Rows from block 8 of a small segmentation model, named by matrix and row number. Each number is 128 + 32 x the weight over its row's rms, rounded and kept within 0 to 255. All counts start at 0. Numbers have three digits each. After the name is the row's rms in percent of the matrix's.
After each channel's rows are labels from the 100 images, of 14848, where the channel reaches its highest value: "responds to" is what is common among them. Only what is clearly more common there than usual is listed. The data: simulated telescope pictures of galaxies.
# conv: 3x3 conv (model.enc.2.2.conv.weight, 128x128x3x3, each kernel summed), inputs 0-127

conv.16 091:106128144165157120117124144063154180153129122128116139112167153140086110097150173123138065159167109124138135132146083132160145137116132159107127071129121093126153101138169082158133197117150111046116083114175132133149104183197085079155027083126107168145201140120138166111108096171140096127124151140092131138102101120148117083119202151127159128099144098184077093125126126102165179129193
responds to: bright star with spikes; merging pair

conv.85 103:097146117167119128166125104159140076106097129073169097166143137177074141141066113107124055139151138051159105128152111083152146118145078145093129104121174133143119097133088156080136145068128130130146099129141110139102123059179197192155158090126026115080107133104139130099137096112087147160126127153151107173087143124119123192086132134167143081147134119099106145121167126075071147115172
responds to: noisy; merging pair; irregular

conv.60 110:076105123140135100130136133126108149074193145180144089149159104116088121127149080106080158136097146179112065044142127158107101148137113176077151118086148170082181105115133103143117172187115113139122111140138141139148232124154125083134119124194108097132169118089143138080108081131110169143150115185087200128092117085109113130079129086182115165151140072118109120148134117152149086154144
responds to: bright star with spikes; noisy; star cluster; edge-on disc

conv.78 103:159118088120108148163072110099147161109079131165094125151088096136113158118164171137109198140084123129100130106116139100122101111141139155127186124081104142127164117107108123079130105141129077181098134108130159133117137113148152164144114075046241115130133137099089074153121179106170088143130138083099110121041152118101141110106086180149061146109177169135102140103123121163135120135040
responds to: ring galaxy; bright star with spikes

conv.125 086:107179149145137095117106199133073154116096153141148143098172123094103133101139125143139128097113085109096110087140127067190116090148098149129115122152142088151135123078149104181068141098157099109165197113172153111126153069084138090103127152162181129136129174135117180114098113112143120057131167147139175213119157091184133061159084097121113063147150108183075138119143113095111154152105
responds to: barred spiral; tilted; winding: anticlockwise outward

conv.123 102:143075121158119133120104116155088167148181153155126097177177142068179177100115206124107030148186123169158107124099069170210108159124118191132103197135140154156149158150162194092141120138102145148131114112144158111145088112134093186177204094142133173142149114131114105110084097138098125083110092114120120137175112106118130080137134146103139144091155133131154120149134154088139100139134
responds to: bright star with spikes; lensed arc; merging pair

conv.36 111:146104149159131139088117152216152095090135159121173152110137106152087116112157150115047098108134132081111129098084099150071082132056159134099100157118078101101144061122152177116169160116118157160097104176182128136174134115126145096101119157143181075149077115118080126118132118123138147062169125172127173139121069146156122178122195111173170127171137164126165171151105095093136108107142
responds to: bright star with spikes; noisy; merging pair

conv.33 104:119107145091145086136167077100079141104149141093110158113116125134168165159102162195144211102135123082121128106085106146058138147125121093161091165113163141157140123196132154098147122162157152105177158105105150103114141145109166190134138052142176137100170167056189130147123136130112132172172149168115114119090094145194111167096055085165090099133095174104141117122148116131099114085136
responds to: many-armed spiral; noisy; tilted; winding: anticlockwise outward

conv.113 105:110147135087162112102120189121144132091089127160127086126120082115111062146167113114132114097160135164128158196103102170171106112108074105132137149083134094134161119192146107162106117121135138121126158080134061132127076117148136149203163127156152165062140153070164122132162117123119112162087146143116087153178052129171155108094093139113144109224166073098092081098092101141123104077128
responds to: star cluster; bright star with spikes

conv.107 099:143109134130142090127114129136107114132089131105116163164115109132097116187093117118145173141154128087112141107070088158162158097110044167128188159092129097111103127189060142129109138122129147127088100079178084131110112151152176084175076153125092055111086137124099071110137133151109139130118174155118096121147095078113127139082140149075155092128116061132052086127107051054136122162123
responds to: bright star with spikes; winding: anticlockwise outward

conv.96 100:166091122103130133122157087118114097129110098061129120132136117130164147206083110189140086120116130127124209129138071148134107128094182161131162152193076118189092172083188147183123159119117183151153143140130134153120191093109160085106138080085110135139164122108070114094178091155132124110127082133158137125111092158066092081096116135097140111140124098130098110131140065112054163135097
responds to: many-armed spiral; bright star with spikes; noisy; winding: anticlockwise outward

conv.64 094:132161159094122119093175154105123164104161084122106085164096080178134161174144135099159125105153107170129150129082085135140142101158095159067124160114173142090195132084123135107115123150167111114131078184107164180115126093156128174145205105128163177090122140122121138099136117095159105113126096079149070208199124082173129083106105060113096121152139181103099148113103104133154180153137
responds to: edge-on disc; noisy; bright star with spikes

conv.81 108:121126123092147108094102178110138143106110084180144108116162127075093162181127119139151167155136108092162162118187125130179171132123102184126178117078101136152120170162082103133129137170107119138114190171075136136096128110181131155198161131084121139175090168166100155079122096119133185138130127139106216168152115109099121111113090169129191076161124069104158094107167126158088171101091
responds to: round elliptical

conv.94 119:150159111141146140138098193105070137132135165116194145128136095165094137116144176083107146129096129164130130094115150088161137090053110056156159146124115159041093133170167134160149130173142146068132166103131108105122137170161108107162198163051154099136138161073146095131139120163129176145118133089146103189155135072096137125133138155112083111166153126155059150110121086129133111078078
responds to: barred spiral; winding: anticlockwise outward; winding: clockwise outward

conv.9 091:135108182099115114145152179171176139120087107145146144106057198099141106133157093081094134135154116165205043144142128109043098105079095142146126100178129151169134122084182147154134167134131127099100060139137130131140108100170109112089115115157124146125095153132118085173231123087091121103141142147133119118110106110073096132090168135114132116155119145092145149157178114174103105081092
responds to: noisy; bright star with spikes; winding: anticlockwise outward; many-armed spiral

conv.18 094:142153112153131095179155144152063055174058141121148127157084093180166107104117129117120140144101148111191143149144128167164063115129096116086107126061129155103141145114165127112134125126143110190132067089085133128102169084043160132107122094078131136147126101107093170084125100080105134148104138119136121173084162120204118134111092127177075095152126195113084088094134111162128087110119
responds to: merging pair

conv.13 114:121099142155142154081092127169102121150165157199127136115076118112141127122076098103159164215169038095138105108128102079102141126140088116128163127173147096111080102174166115122153092126080118132141128082153211133160046147123180148112125131119131168141110139184158116114097134156180132130085081107142119169172162131122127118129092101155096110170133156133109134147173097139179200084160
responds to: round elliptical; bright star with spikes

conv.20 099:124161130098151153122119131077126077133145054146101169127070125196121151163055151076084085066073118107109128140106109119113162197103172147086107135090099136148147105163120132088134077167132059054127124117146096123133149104148144117139160135181134094143117162147139174162115134110091117141145091161083192144086141103129117102177063136187085112138077098091120118117127122143103137087175
responds to: edge-on disc

conv.124 104:170160094107178146068139102118113146167033097093135071089070176106124136149118157137122134131133157069069179119125097043090105139172093104097136177126088123175119145095126098145152116139145125069141147119105132115101065145122096127114145096089152148136090127165140124102147108177153153155159093176131129109151102075120173111162088179149118062139116104114118113146078120086183123154077
responds to: merging pair

conv.41 091:148128173147132065148175193120113183125142155130073102121108125122128122053081088135187169110137077112108096191147164079063138109131108133071105142115127141135095115125157125123156125121102086131145215086102146084138140102126153111146137158134128153150124119109135117051171074161113149146133128104140143188182096146178169184086134103085136118133106133034126164167116091109167139145125
responds to: noisy; irregular

conv.99 106:150147135136140104208130122156161134125173153126127095188163141120057142124093165092134097000107123141151099118045092109107106148101082113139121079117201122094118175104149097132149188137124095174104153104158128166096165160158115129116156088116116116127134157140144075132109086133135122083137137109120134107134150142136149136157100137121129154138141111103100158143198134087163027139093
responds to: round elliptical; bright star with spikes

conv.17 106:082110080139127125122091130169140116132059128148101161162091108119140204195111185176130155106157108085132111081133144081126175143124107071126135090116182105116090142175133087101130136053172156105099083122143106194102143124135173092101188166089113169067169115129124079049126161133156134168120108161130133140175133061142120155143135139081130094085103160097142139149131124119134157169103
responds to: irregular; noisy

conv.68 095:185123090128099165150119142103121145103131164182131112136120110109153124133222126145075103083163099144173175114186132162112104162115167084133084126108082143127145173121111141134127080128150143168091151140089107132133210137072124139186144162141119137147174153179119107133131139068114168081119135132108177152072102124088077172101102150116217119135091127165149116107196147165179174149134
responds to: round elliptical

conv.122 090:154219086149144153187095110178106120059131094138122086146081161068151150062150134133158187143132117087113108114144122085120082140116108157114136082145109187093114166137117123108083178136132096151085074109156159086103185112097151133047191121109142172118116076165099152111117125106115131130149104149125142143112112116066087100146083080146131131112164191102087094120113117142142120173159
responds to: lensed arc; merging pair

conv.40 097:099178153139114170082116141133113064130098160151116089097133184130133098132116066149129147151086070136168099080198119117105124124098122112184166075195081113108142135110023105108131122128199116073131167106103169132125122168188160163125153120096092100099152114093128101133130133128122162113091115107095124125075131144136083127124163154143221115088099104170142114116122130134105088078086
responds to: noisy; merging pair

conv.70 088:142172145148137153079084172127131094066173136104135160107071186073089122141120083158115134116150105108136140140146138082106140094124047146129153168123102112160123115117037120134099113137081122168149132097116161106107081163136120194145180162095076105080166140167089096164084079094151109096065091136144140131155136112123135126179099174125137144146064164141130080151127152126081106194105
responds to: irregular; barred spiral

conv.57 094:068078137136160133088090133098168150129153159153101125112091097179215165146129132068158085142130111105121093135131089101120058128065150081173159085137101155175148132098063086155074098152115149117122210116147083172073156115076134198138116129147108151153125120111142162073159149098166157082120142122104132136137118145149182137154109096140125074104092145126117079157118145109150131178110
responds to: irregular; noisy

conv.37 106:104065120118127097098152100110166162083158183114174195126097101164139084142127127182196170127142157167138148116123125200168137098065150069163163144143137146081117091135116139064092122099149096080113142134175128160162170126126141111135159194176071161137113154169126098096109150127118137108132117150149115125161136157168138159101069100161166090131088096067157123152128124144198120174166
responds to: irregular; noisy

conv.86 095:114150121141108192132092195216107081092140127179153140132146130091158086088106139106101135169125089156118153164173088095151060145112156150099127103105151188069115107128122096154075169067129124126137133103113085130154121160059130099116090187161160094103098097108158129118138183116119135125108172172087126140104109084126122138164144065092117087098127164162125146134126154121231121116108
responds to: bright star with spikes; winding: clockwise outward; barred spiral; two-armed spiral

conv.119 101:155102132137139149132118134138137047072131159127110153142088159129125155090174111106084069159141143112142128149068115126116092233175119113148135174195122164124153179156128148150185165119110090153158160129162154203159164126151125137090123094147125176207100135104130146138096114129093155109165057119114157143157097191118103102116194125104145104136135114123110198112099111126155151106189
responds to: bright star with spikes; noisy; merging pair

conv.82 077:163177203169115101047093199109046140126124085128135168123135088064072145127154173088114165093166105162126130154119076051085163137106134140093102087156134105172168108109111080153128157136138110153165144111148121126144174105136144130120130053130111101113095139147102134089141175146148089103202133117128092076139144102179099109087140101158132103165083132147116104110136141155132105160161
responds to: noisy; tilted; winding: anticlockwise outward; merging pair

conv.101 107:111148158130159137117138142108165116136149100110131119143115140137164114133125150133138100159148073118147134106127076046124199135128081158114121176145154072103124121165127085083101141155094115087135171098159135171088081140118158098110182108147126092102112143157114161128101144155121113087116097169052151129105147072157103148096054134168194146079117036096141090145073144058127137089202
responds to: merging pair

conv.44 102:139043055140181114130145092118107077155132136105133125113043133114151147138153095125103155101120133171166164099148157172124123091152106162101105145137092158128091112145139117108111124151182107201137115167123115185186100104173102129118187146088152201135133167155110145096063147108153099063121028136107163145048119143150112113140118184114107116123086109146142109136134128121119140108084
responds to: lensed arc

conv.39 098:072099137148085104079079142128120177109070170080192121132117095156177119168153117092121154120163135089104168206105072150102094120134147107160132103198121148096084118086052154127162146127197163096145140152126171129137164137134117139113121126161103119063140100136155129098179166138107148083100161127123184082120112110121112181096104161114116097176083192115083148156145093112155137157147
responds to: irregular; noisy

conv.15 098:078125139150154148150161066129170123163077107140101146089116102147133130157140140120079212099136126082150055130159035072068097166102140117103140115168165095169120119101145111133140191137163106151117128119155120074104086085127139101109188122106177162141088095101132130086220114162147131131165145069164108117151123130136153165103098125134116112150182174138186110122140123130173098094141
responds to: noisy; irregular; merging pair

conv.46 104:140097112099124074136080091125137128149103109140177155199134040121170165118086165103094176103127166133134127128200141115157147130137101133165114148148115117145120128169102088127189130128149229137069171090103134162128100109130076109119140150133120108159181160084126135065142179129109137111195092114153123094139138134211135113115131098105096062089189140126092160125094114121093085134124
responds to: irregular; noisy

conv.19 107:130127136098140123134150086170161102123103079119164148170114150097106151157118120124153188116124126103097139115120135043119144099158079099141142094132170124117192132142167159173105098134118104159085110132151128097119089146124160172124141139070132167152129118118096168123169202100156103201225153047152106152058090109097132044116153151113081125120121123090172128099127116147141149178073
responds to: noisy; bright star with spikes; barred spiral

conv.0 093:086149090127165047192106097068136113088115131108114146136127144137067123148117122207083104158105111128165136071158083094139110083103107137157151169159143111057129081177135130178113135132124079140083126130145213132139123149095124146174136068140068111123127121140132154132092131113142192140113083165085196162075098109168160130205109122135104092100103118136162126150098090124137129121117
responds to: two-armed spiral; irregular

conv.66 118:135135137122165093132073160089053107114122100148179147124116148111116160205140186127137114111137158172081127130124159107177175130090176079155150136121156131087119123095156103091090098109088136094152119086120144093127103108176155071131179145021152145139114114089076124124155133095118159148151160123118169115106120113128106123167154145148072113179158223153107150110133100137077144146053
responds to: barred spiral; noisy; winding: anticlockwise outward; winding: clockwise outward

conv.8 107:192157151157114124148118162137155134110074096134124157113175138106105186085141084142132148139154171148123111142118117061054134133167173111129140083138117132213125087077159104131128101137173093184151133117141141115116076166125079084148179018131123123175129135149151091121140089096110120142120138176155155181087092116121094074141125086159179116142065113085149126127097156160181125128147
responds to: merging pair; barred spiral

conv.35 094:123054104119106100154086092059115137159087092148111101183165136174165105150096128089069166114118108162169111110088105113095160149096101129143126126101169138119130143087138094151038102158086151122125143166111138105118166160151132127072126098163151068143186150089196164085122155165195172084125114174105153177139114096099180162137081133172116096114138157134157130109069130120155139154108
responds to: irregular; noisy; many-armed spiral

conv.67 114:116140079095146091140120043170147152150102114159130140120095162154153140120094156129115112108164132105219162208124132153127132071077101116131018101109085175159097162099136145168129111120128165122099108108120110099090120135160103173109181142110107162098194122089081094089133084143146089147200150178163175175166125110125145111134122086124110103122130140131158142120110189121126123081114
responds to: irregular; noisy; star cluster

conv.22 093:154130164064137133116143052145184134146089095121177144127122090144153139077144108173089105163128092109083116102143057090063158100113096160087153099155088122141137095081125126087101126103145203100109139095063099095148153172052118133142071153135120091127124111106132100065087050167142130079115153122133167139143068131131151109173150124145113161167135116145121142135138102152170177168119
responds to: noisy; irregular